{"model": "image embedding model", "dataset": "small charts drawn from random numbers", "image_size": 32, "grayscale": true, "crop_scale_min": 1, "horizontal_flip": false, "mlp_ratio": 3, "am_softmax_margin": 0.1, "residual_init": "zero_last", "optimizer": "adamw", "lr": 0.0013, "beta1": 0.9, "eps": 1e-08, "final_lr_fraction": 0, "weight_decay": 0.05}
Rows from block 6 of a small image embedding model, named by matrix and row number. Rows with one number belong to one neuron. Each number is 128 + 32 x the weight over its row's rms, rounded and kept within 0 to 255. All counts start at 0. After the name is the row's rms in percent of the matrix's.
Before each neuron's rows are labels from the 100 images, of 14976, where the neuron reaches its largest size: "patch colour" is the nearest of a few named colours to the mean colour under the peak. Only what is clearly more common there than usual is listed. The data: small charts drawn from random numbers.
# u: gMLP up (value half) (model.blocks.6.mixer.u.weight, 192x128), inputs 0-63
# v: gMLP up (gate half) (model.blocks.6.mixer.v.weight, 192x128), inputs 0-63
# out: gMLP down (model.blocks.6.mixer.out.weight, 128x192, transposed), outputs 0-63

patch colour: white
u.26 095 [122 173 135 181 140  70 126  60 111  86 123 114 158 117 144  97 103 180 125  65 100 170 134 139 134 130 113 142 121 118 103 152 182 107  58 102  67 130  93 146 157  98 188 115 165 105 153 135  96 157 117 188 103 172  77 120 152 118 156 132 138 113 171 109]
v.26 115 [104 143 198 106 128 126 121 145 121 156 105  92 104 128 116 138 168 146 134  46 147 131 171  79 140 164 221  94 117  90 168  78 122 123  75 133 164 113 101 176 120 161 144 153 170 102 110 119 118 140 148 107 104 169 134 155 154 105 188  79  99 107  76  85]
out.26 052 [122 144  74 134  91 108 106 141 112  99 143 110  75 139 130 154 104  88 112 160 193 107 114 151  73  91 117 126 197 125 135 102 117 171 103 140 157 145 149 122 161 125  99 135  77 178 118 143 147 125 134 139  60 128  88 162  99 126 131 160 127 138 127 135]

patch colour: grey
u.126 093 [113 119 118 167 176 160 144 130 130 186 102 188 169 127 118 120 128 151 108 120 134  70 155 122 177  98 142 151 101 122 109 181 150  76 134 122 117 138 108 137  96 139 168  90 202 113 132  74 140 119 112 107 143 171 117 173 133 102 121 105 192 114 144 106]
v.126 101 [184 137 127  84  87  94 188 130 197 136 144 151 142 136 143  95  76 140 118 153 166 139 103  88 111 158 104  83 163  88 118  99 154 134 171 159 112 161 121 135 180 171 138 115  90 126 184 122 148  46 133  83 191 128 136 144 130 137 103  65 142 104 102 114]
out.126 085 [140 103 124 154 104 145  71 141  69  47 154  85 195  87 123 147 134  80 140 137 101  99 115 102  88  94 102 123 146  97 138 125  93 108 117 136  88  97 116 160 110 150 157 113 144 186 151 154  76 134 132 161  74 134 114 152 161 150 122 152 141 111 154 105]

patch colour: black
u.120 083 [160 161 119  94 125 124  95  84 114 111 108 145 136  97 140 104  86 154 135 104  89 138 145 143 162 147 130 158  82  70  74 167 196 130  54 128 122 125 111 103 125 155 174  99 141 116 149 131  77 106  97 136 147 154 122 188 166  99  96 129 148 168  96 111]
v.120 109 [ 95 116  84 122 115 136  71 136 125  96 137 129 120 162 103 162 149 141 157 111 125 156 159  69 143 119 176  98 153  85 138 114  78  82 133 119 167 155  74 190 179 101 134  97  90 143  71 141 148 189 103 122  64 106 150 121 209 112  89  90  90 109 106 152]
out.120 057 [ 98 130 188 118 141 127 167 120 128 205 101  67 131 160 148 169 133 115 125 129 159 128 130 162 102 124 137 103 136 164 129 139 119 169 151 156 143 177 103 116 138 143 137 152 184  98 123  92 120 136 158 109 137 129  99  97  89 114 149 149 133 119 122 141]

patch colour: white
u.125 101 [135 109 158 130 148 149  86 104 104 140 125  77 151 112 143 109  80 152 124 116 124 217 145 119 193 144 106 151  97 154 127 196  91 126 139  75 150 120  82 148 117 161 155  75 197 143 153 141 129 147 138  87 139 163 148 113 141 121 107 157 183 164 116 116]
v.125 076 [164 129 178 132 175 113 146  82 136 158 138  88 141 102 169  78 101 190  86  74 111 160 133  93 174 132 171 143  99  97 145  86 172  80 149 115 124 106 147 119 101 100 149 125 102  98 134 198 164 155 134 111 127 192 148 172 112 159 177 118 124 154  64 104]
out.125 071 [100 140 135 108 136 104 170 111 132 135 213 119  79 124 148 145 172 105  92 175 135  66 154 109  77 123 133 156 150 119 140  87  82 112 118 168 125 137 151  86 134  49 100 226 109  68 109 195 160 103 177 148 126 134 123 120 145 138 169 125  93  75 184 115]

patch colour: grey
u.63 102 [162 146 129 178 108 104 180 142 131 121 101 165 154  95 177  83 111 187 110  95 135 109 144 150  83 159 108 198  95 103  87 109 134 143 114 104 126 100 157 124  54 121 127 131 145  90 116 128  71 114 139 147 146 221 127 143 101 164 150 131 150 144 126  91]
v.63 103 [157 144 202 134 115 112 202 121 174 162 116 129 135 138 170  63  88 184  71 123 111 126 118 138 134 176  82 127 123 146 129  68 167 135 143  89 130 120 201 152 114 130 125 134 159 101 128 125 133 136 106 116 117 144 166 116 105 173 128  87 112 115 142  99]
out.63 123 [164  88 137 157 156 126 139 148 152 143 207 175 138 129 138 123 179 118 149  97  55 129 141 116  99 111  56 102 146 168 143 110 104 129 135 128 172 161 134 108 120 139 126 100 195 130 158  74 139 124 121 135 104  96 162 114 101  87 198 167 149  66  89 108]

patch colour: grey
u.37 087 [ 96 130 171 156 123 148 112  81 102 148 118 142 140 151 174  74 148 206 124  34  44 125 192 139 148 102  92 118 126  75 119 140 157 121 160 160  96 113  99 103 109 129 137 151 157 105 166  95 140 135 140 152 119 114 172 129 137 109 153 137 174 169 124  84]
v.37 080 [ 88 126 143 131 155 167 145  63 153 145 163 155 111 162  93 133 214 134 171  96  95 140 206 105 157 100 136  65 139 143 160 180 129 160 155 149  72 126 122 170 132 149 163  96 153  69 146 102 100 107 114 130 120  93 140 123 127 119 180 141 120 178 144 154]
out.37 086 [114 133  84 136 168 116  56 100  99 155 185 105  79 126 164 201 143 103 131 142 179 117 157 154 117 129 191 134 160 130 138 128  49 124  61 132 153 176  98 123 122 113 135 195 151 160 169 163 126 134 127 132  87 126  92 155 175 140  74 102 139  70 137 132]

patch colour: grey
u.1 104 [129 122 129  48 193 138 125  90 126 121  88 121 131 133 107 183 150 165 106 158 122 179 174  67 194 132 138 112 120 140 173 166  98  64 124 179  98 107 116 103 147 105 125 126 170  98  81 177 164 140 109  64 117 170  91 111 147 143 109  99 120  99 132 160]
v.1 113 [122 151 116 103 141 174  85 131 135 142 108 131 179 107  68 155 147 113 118 143 151 130 107  64 183 140 102 122 124 109 140 192  52  54 178 166 131  91  75 111 131 173 100 132 154 157 152 154 104 143  95 138 104 140  83 133 157 107 115 174  91  90 119 118]
out.1 120 [102  85 118  77 136 185  85 137 100 123 104 112 175 120  70 148  97  78 140 102 135 116  88  92 167 147  75 127 130  61 128 137 113 116 161 122 177 106  99 128 114 213 120 125  42 129 147 130 156 107 118 193 159 153  99 186 172 143 141 141 166 149 128 113]

patch colour: grey
u.20 102 [ 78  93 132  64 184 198  93 174 107 180 103 129 207 121  57 136  91  44 143  88  80 109  80  98 196 109 135  82 161  83 156 101 140  85 141 174 151 154 145 115  92 123 100 100 112 135 187 121 185 138  85 161 149 174  62 147 110 102  96 167 134 110 107 109]
v.20 128 [ 73  72 156  99 180 167 126 156 143 142  84 150 163  95  81 163 105  62  93 110  86  98 101  85 147  94  74  78 173 116 158 139  98  81 193 182 108 168 139 105  80 137  80 108  98 134 190  96 143  84  78 166 141 183 103 175 113 125 124 158 153 103 142 110]
out.20 128 [119 128 119 109 156 178  37 123  94 113 101 123 166 100  93 141  76  87 127 155 141 151 101 172 119 158 101 138 136 106 135 159  71 110 142 113 106 104 117 114  99 197 135 118 116 147 144 140 149 105  86 208 147 166  93 173 170 152 109 177 173 155 158 125]

patch colour: black
u.163 105 [144 129 113 136 155 127 147 100 104 133 139 134 166  96 175  96 144 129 134 121 109 109 107 121 128 137 138 202 144  91 154 123 160 131  97 109 115 124  80 100 109 185 184 147 183 120 173 134 102 106 135 160 175 116 109 179 213  40 117  96 172  75  71 105]
v.163 100 [144 146 134  78  92 114 191 164 158 151 140 190 166 156 138  90 121 107 134 145 136  80 111 156 135 166 143  67 144 102 116 103 180 144  68 134 162 119 131 102 129 142 149 146 116 151 147  90 175  97 119  91 172  90 109 167 152 124 176  83 187 108  87 121]
out.163 089 [144 133 162 169 171 132 124 189 163 146 116 172  78 134 138 121 132 159 134 140  87 165  95 102 159 157 120  80  39 155 183  95 141 107 158 113 120  86 154 164  87 148 101 135 136 136  86 128 195 110 144 135 181 144 140 153 146 194 129 121  96 112 158 100]

patch colour: white
u.130 098 [139 194 146 115 136 128  82 128 120 125 142 143 155  91 103 137  62 140 106 134 149 161 124 160 136 190  91 134 168  96  76 165 133 113 152 103 108 100 143 121 167 122 164  81 172 151  72 147  87 122 103 138  59 146  69 120 124 131 136 134 121 158 140 124]
v.130 091 [186 118 151  74 107 132 130 160 186 163 104 133 134 123 154 145  93 166 130 184 153 127  89  90 186 142 115 133 157 122 106  97 141 113 135 191 190 126 114 118 111 131 107 139 106 117  98 146 147  97 125  70  88 142 131 124 107 157 121  87  83  39  57 104]
out.130 048 [ 92 129 111 162 116 126 156 164  88  94 205 195 132 168 130 139 179  92 150  96  33  56 143 108 115 109 133 172 139 117 125 105 143 130  89 106 136  90 140 173 125 163 148 144 135 101 146  88 137 139 146 100 169 102 140 140 160  91 133 118 117 131 187  74]

patch colour: white
u.178 087 [125 153  71 100 150 118  74 133  57 140 166  95 181  71 118 100 128 151 140  76 143 141 104  88 150 185 126 166 135  96  93 151  99 119 111 110 142 137  66 112 182 186 188 112 145 138 110 135  89 159  70  96 113 160  91 146 146 145 135 111 140 197  90  97]
v.178 098 [100 125 125 167 105 108 117 166 101 154 172 122 123 117 122 100 164 112 182  79 142 131 125  81 124 152 180 113 122  76 161  93 103 113 104 138 114 190 106 216 154 148 177 129 133 117  98 122 108 171 131  95  93 119 116 124 177  68 163  89 110 104  79 106]
out.178 059 [124 150 167  79 150 156 171 146 147 179 116 134  48 101 146 141 141 123  83 191 168 147 144 126 122  99 166  92  97 171 127 164 141 124 145 148  69 135 115  96 141  98 108 178 192 134 135 122 161 129 164 157  99 123  93 133 130 117 187 148 137  89 108 139]

patch colour: grey
u.70 120 [112  97 150 135 160 184 139 104 158 143 122 133 136 157 125  98 113 155 165  97  85 150 187  95 174 107 129 109 113 127 153 156 165 138 125  81 161 150 123 157  91 204 157  94 179 101 195  84 157  87 139 108 146 117 181 127 121  89 161 131 161 123  71 120]
v.70 116 [ 97  74 135 125 150 181 183 135 162 166 131 105 115 114 145 142  90 116 162 101  52 163 151  75 150  99 102 132 109 149 190 117 149 141 132 102 171 156 139 159  79 155 116 107 152  93 175 112 161  71 137  95 205 122 185 139 118 135 126 131 165 127  83 131]
out.70 154 [124  66  78 156 152 120 166  91  91 151 120 110 117  95 184 179 146 108 150  56 118 117 146 119 135 131 131 125 138  90 137 104  85 160 134  96 170 168 153 193 110 160 187 152 145 143 161 108  99 100 182  75  91 114 136 193  82 101  77 116 183 100 148 145]

patch colour: white
u.149 114 [148 164 159 163 142 133 123 144  79 153  89  72 103 131  75 157  97 135 139 134 132 223  88 144 163 112 202 139 107 152 170 149 128 119 139 102 120 138 145 124 172 122  94  46 169 141 125 167 146 150  91  86  90 108 141 109 122 103  64 183 169 128 153 156]
v.149 110 [167 201 122 157  97 129  95 132 152 105  89  92  92 130 129 149  58 189 161 134 120 155 199 159 119  88 124 123 116 143  94 219 157 142 117  91 135  89 113 148 154 110 199  81 155 139 119 139 121 142 130 143 110 128 168 131 155  80 162 155 144 151 114 145]
out.149 111 [151 167 123 142 129 118 158  85 136 124 138 140  87 117 157 135 131 193 127 201 141 166 208 156 110  87 161 103 121 122  99 195 187 162  99 123  62  88 114 145 194 120 180 144 144 128 119 123 114 156 142 100 108 101 144  93 107  53 157 106 153 161 105 142]

patch colour: black
u.137 081 [153 144  72 108 152 116 140 119 102  89  97 150 170 148 167 129  86 156 135 144 165 136  92 184 146 200 139 125 112  52  93  76 127 115  68 128 113  96 112 122 136  92 158  89 103 186 147 170 170 120 129 111 151 163 145 201 131 133  91  67 132 163  76 116]
v.137 114 [169 171 132 152 109 109 111 136  64  95 173  98 122 149 122  91 148 113 172 144 158 170 102 172  95 148 168 136 126 142 119 135 151 133  96  79 130 139 104 129 142 162 169  97 144 175 101 136 101 150 162 134 158  90 112  83 155  69 105 130  95 126 126 145]
out.137 056 [154 152 118 133 109 117 161 184 107 114 126 148  75 105 160 166 155 171 105 175 123 168 188 125 117  74 140 113 100 164 140 181  90 150 155 115 169 117 109 110 122 121 162 149 225 121 140 114 132 130 179  63 158  57 101  70 147  93 141 142 139  78 111 130]

patch colour: white
u.117 103 [129 132 139 138 165 123 130 114  52  81 141 145 136  66 116 118 148 125 168 136 133 176 154 141 124 164 197 204  79  92 100 142 170 135  94 160  86 115  83  98 158 139 130 138 146 144 140 132  73 185 123 118 111 164 103 175 155  66 142 114 114 146  76 104]
v.117 131 [ 82 156 181  98 151 142 128 171  90 153 154 103 127 126 106 128 158 158 154  66 137 100 167  96 147 156 216 116 125 104 124 104 129 121  69 144 148 126 129 184 147 133 145 161 155 116  79 107 117 178 134  76  79 171 114 124 176 142 187 104  70 111  67  85]
out.117 052 [138 116 139 109 129 104 181 149 189 138 143 140 118 137 144 146 139 118  90  92  68 127 131  65 117 117  81 128 169 111 127  98 154 153 152 146 187 119 182 137 112 128 115 150 128 124 181  96 172 117 112 143  82 101 155 142  76  80 209 161 144  70 111 139]

patch colour: white
u.103 085 [113 152 171 131 154 143  87 110  61 107 145 133 172 105 145 139 130 150  85  93 137 133  76 125 162 117 134 179  87 113 142  71 148  53 100 127 117  98 101 121  84  96 168 115 177 180 132 145  99 125 114 144  75 147  92 185 180 157  46 110 130 150  91 114]
v.103 081 [146 122 141 149 133 100 167 177 124 155 174  92 142  62 162  30 141 130  79 102  71 137 118  93 142 154 135 178  69 106 120  98 125 127 154  86 150 107 127 188  90 151 174 105 157 114 120 112 128 125 167 102  89 164 135 117 135 141 168 124 105 166 140 119]
out.103 043 [105 107  96 128 144 172 106 174 110 114 186 123 141 109 131 157 144 113 159 161  70  77 189  74 142  87 112 140 158 127 111 191 138 156 163 137 130  64 145 135 110 111 116 179 170 100 138 100 108  96 154  88 155 137 131 159 133 101 155 202 129 113 118 109]

patch colour: black
u.145 088 [176 173 157 177 147 115 106 128  73 109 141 122 169 116 131 116  82 186 107 127 118  82 122 156 121 175 138 161 120 126 119 145 182  98 119  98  94 153 137 147 141 176 214 117 169 128 170 125  92  98 115 142 125 139  69 198 134 160 139  98 219 106 147  95]
v.145 065 [126 138 107 144 185 147 100  95 113 152 129 103 145 102 183 105 157 172  92  72 139 167 126 106 206 130 144 113 147  85 123 141 187  66 159 134 107 104  76 154 104 126 173 167 198 101 173  81 114 128 143 177 152 145 100 168 141 167 176 147 114 141 104  78]
out.145 065 [ 80 148 147 122 138 160 138 117  90 151 137  59 111 150 149 148  95 138 120 114 140 180 113 135 156  97 134  72 185 129 175 148 125 144 113 120 138 134 110 151 148 156 117  83 155 157 117 132 140 115 137 124  80 135 102  97 110 110 120 162 122 142 127 144]

patch colour: grey
u.104 095 [176 147 173 141 135 111 152  39 113 115 119 121 148 129 156  98 153 152 133 136 107 160 117 107 165 143 142 176 158 133 147 123 165 163 105  88  82  57  88 135 101 141 158 165 138 147 122 163  75  76  84 125 158 180 137 131 114 131 154 128 140 167  92 111]
v.104 107 [194 220  98 174  94 106  68 137 100  82 132  83 105 147 168 136 113 162 173  97 171 103 129 200 142 138 148 129  90 166 116  98  76 119 151  93 208 135 130 154 163 128 152 146  87 154  77 161 126 203 178 122 102  67 127  64 142 143 137 116  99 154 117 151]
out.104 103 [ 72  66 168  85 165 185 112 144 131 149  91 109 201 107  71 161  93  99 105 142  76 130 113  87 184 134 109  78 162  98 158 140 123 124 156 175  96 139 112 108  82 171 111  94 131  94 158 117 166  83 110 137 162 200 113 186 143 135 119 148 171 139 137 116]

patch colour: grey
u.133 120 [124 115 124 216 123  73 153  86 112 135 157 137 111 107 197  55 126 208 125 104  89 123 171 144 100 137 128 142 117 155 142  98 161 175 131  81 130 148 146 127 113 118 146 141 144 114  80 155 118 124 138 150 158 144 147 118  94 168 131 100 130 160 146 168]
v.133 110 [159 152 146 170 128 120 175 103 145 152 170  80 100 133 204  95 169 125 106 108 138  85 109 136 120 139 141 209  78 137 165  60 102  80  91 120 125 147 170 180 114  76 100 160 179  95 109 158 100 106 134  92 117 151 125 111 110 147 115 108 115  77 133  62]
out.133 130 [204 118 111 184 146  86 109 103 162 113 204 159 144 111 147 130 175 145 133 118 117 119 154 127  66 135  46 181 111 174 126  98  56 154 117 114 182 164 139 122 110 107 164 146 143 141 123 117 122 138 125 120 106  81 181 148 119 134 135 151 134  61 125 136]

patch colour: white
u.36 097 [197 171  99 127 140 114 124 106 143 156 121 120 127  90 145 127 156 212 124 126 116 165 191 139 133  93 134 167  76 132  96 179 132 127 127  94 122  98  83 126 105  79 194 191 169 158 110 139  68 170 121 132 108 135 125 131 155 127 116 119 141 116 120 108]
v.36 054 [151 108 124 127 123  99 116  92 115 145  77 112  96 107 164 132 100 194 121 102 119  84 110 104 105 109  97 195  83 122 107 133  64 110 160  78  42 102 134  78 130 167 160 172 160 140 151 172  93 119 121 136  93 185 127 139 124 169 145 143 109 141 141 126]
out.36 054 [ 71 112 130  83 128 172 132 194 120 154 153 116 177 137 126 126 149  58 156 123 123  40 117 113 174 131 123 107 189 129 132  94 117 129 135 152 193 138 166  73 102 130  77 160 105 124 131 104 193 107 135 131 153 158  80 143 129 135 143 165 105 118 118  92]

patch colour: white
u.40 099 [132 181  85 127 158 139 124 129  35 112 146 180 179  98  87 121 179 156 147 124  89  96 160 123 117 158 164 188  87  83  85 153 142 121  90 121 174  95 127 153 150 134 171 163 107 171  79  96 108 181 148  87 160 154 102 145 178 104 148 116 100 163 141  95]
v.40 080 [183 149 169 100 139  86 128 100  79 134 163  89 127 166 134 124 153 155 139 104 109 153 116  94 189 149 158 107  90 145 167 151 152 142 111 169 124  84  82 140 134 111 122 159 185 148 141 100 130 115 132 137  98 178  90  94 194  98 171 125 136 143  73  79]
out.40 079 [ 88 135 188  89 149 129 129 184 114 147 184  93 193 145 132 127 190 126 135 147 127 147 128  62 155 155 107  97 159 115 166  94 114 133 139 157 218  78 132 161 106 146  96 169 146 106 115 144 145 126 137  88 145 161 113 101 153 109 191 116  70 132 127 115]

patch colour: grey
u.94 100 [115 130 138 129 185 151 116 157 149 160 102  90 125 100 108 130 110 113  96 148  84 205 137  91 120 102  91 117 114 151 184 155 163 128 134 137 126 133 116  87  77 129 140  30 162 128 149 134 138 151 122 164 127 173 154 112 108 151 143 195  83 126 124 128]
v.94 122 [ 85 100 109  66 131 117 126 113 122 116 147 180 138 163 161 135 136 105 140  98 124  85 160  99  94 137 182 108 162  97  52 132 166 148  47 110 138 121  75 164 143 134 158 143  99 114 104  97 111 133 151 132 122 115 145 140 130  78 162  88 115 130  91 133]
out.94 088 [165 195 123  80 174 158 141 136 174 173 139 182  82 167 132 115 131 135 130 163 151 172 170 168 132 101 130 112 151 150  96 228 158 140 137 134 135 181 140  86 176  92 122 126 133 110 132  93 128 138  69 132 109  76 117  79  84  72 152 153 114 100  97 161]

patch colour: grey
u.25 109 [118 125 129  58 158 109  97  72 172 121 105 140 172 158  80 166 143 167  68 172 122 131 150 120 212 155 103  75 176 162 167 130 122 118 148 209 104 151  94 137 174 125 156  93 126 122 168 172 125 127  81  95 120 132  95  98 152 160 125  84 130  82 100 161]
v.25 124 [123 111 123  65 143 104  90  85 148 133  97 125 108 156  86 185 134 108  89 169 147 130 110 106 207 131  92  77 167 131 184 112  73  86 161 173  93 182  94 112 147 143 150 100 119 115 142 155 103  70  79  97  98 125  86 114 140 152 110  90 116  81 142 157]
out.25 133 [ 94 131 151  49 155 136 116 128 125 143  86  97 145 163  99 151  81 100  93 138 138  92  80  87 195 201  80  98 173  66 134 105 146  74 136 157 155 117 127 115 159 185 125 109  83 118 168 164 180 102 132 147 136 163  75 177 172 148 128 110 147  95 176 131]

patch colour: black
u.173 116 [148 172  96  98 124 148 130  77 110 178 144 123 144 130 118 114  73 144  75  85 153 110 170 101 129 103 143 117 159  90  94 185 136 141 162  98  21 164  91 117 100 113 157 133 146 151 119  89 110 135  70 121 124 165 131 102 113 146 181 148 120 181 159 111]
v.173 071 [125 111 139 194 145  90 161  86 164  91 166 140 159 126 158 100 131 166  65  68 126 112 116 131 118 140 140 191 101  73 132 113 167 158 108 129  66 150 104 140  99 132  81 122 115 136 123  98  71 116 125 181 191 159 175 146 111 119 129  99 181 134 119  83]
out.173 129 [ 73  84  80  93 137 155 114 124 122 143 151 157 106 164 144 156 163 108 180  69 168 142 113 144 152 135 120  83 165 130 170 112  83 127 125  94 213 214 109 137 131 108 117  99  80 132 130 137 160 153 106  85  88 107 127 147 146 103 106  61 108 117  93 197]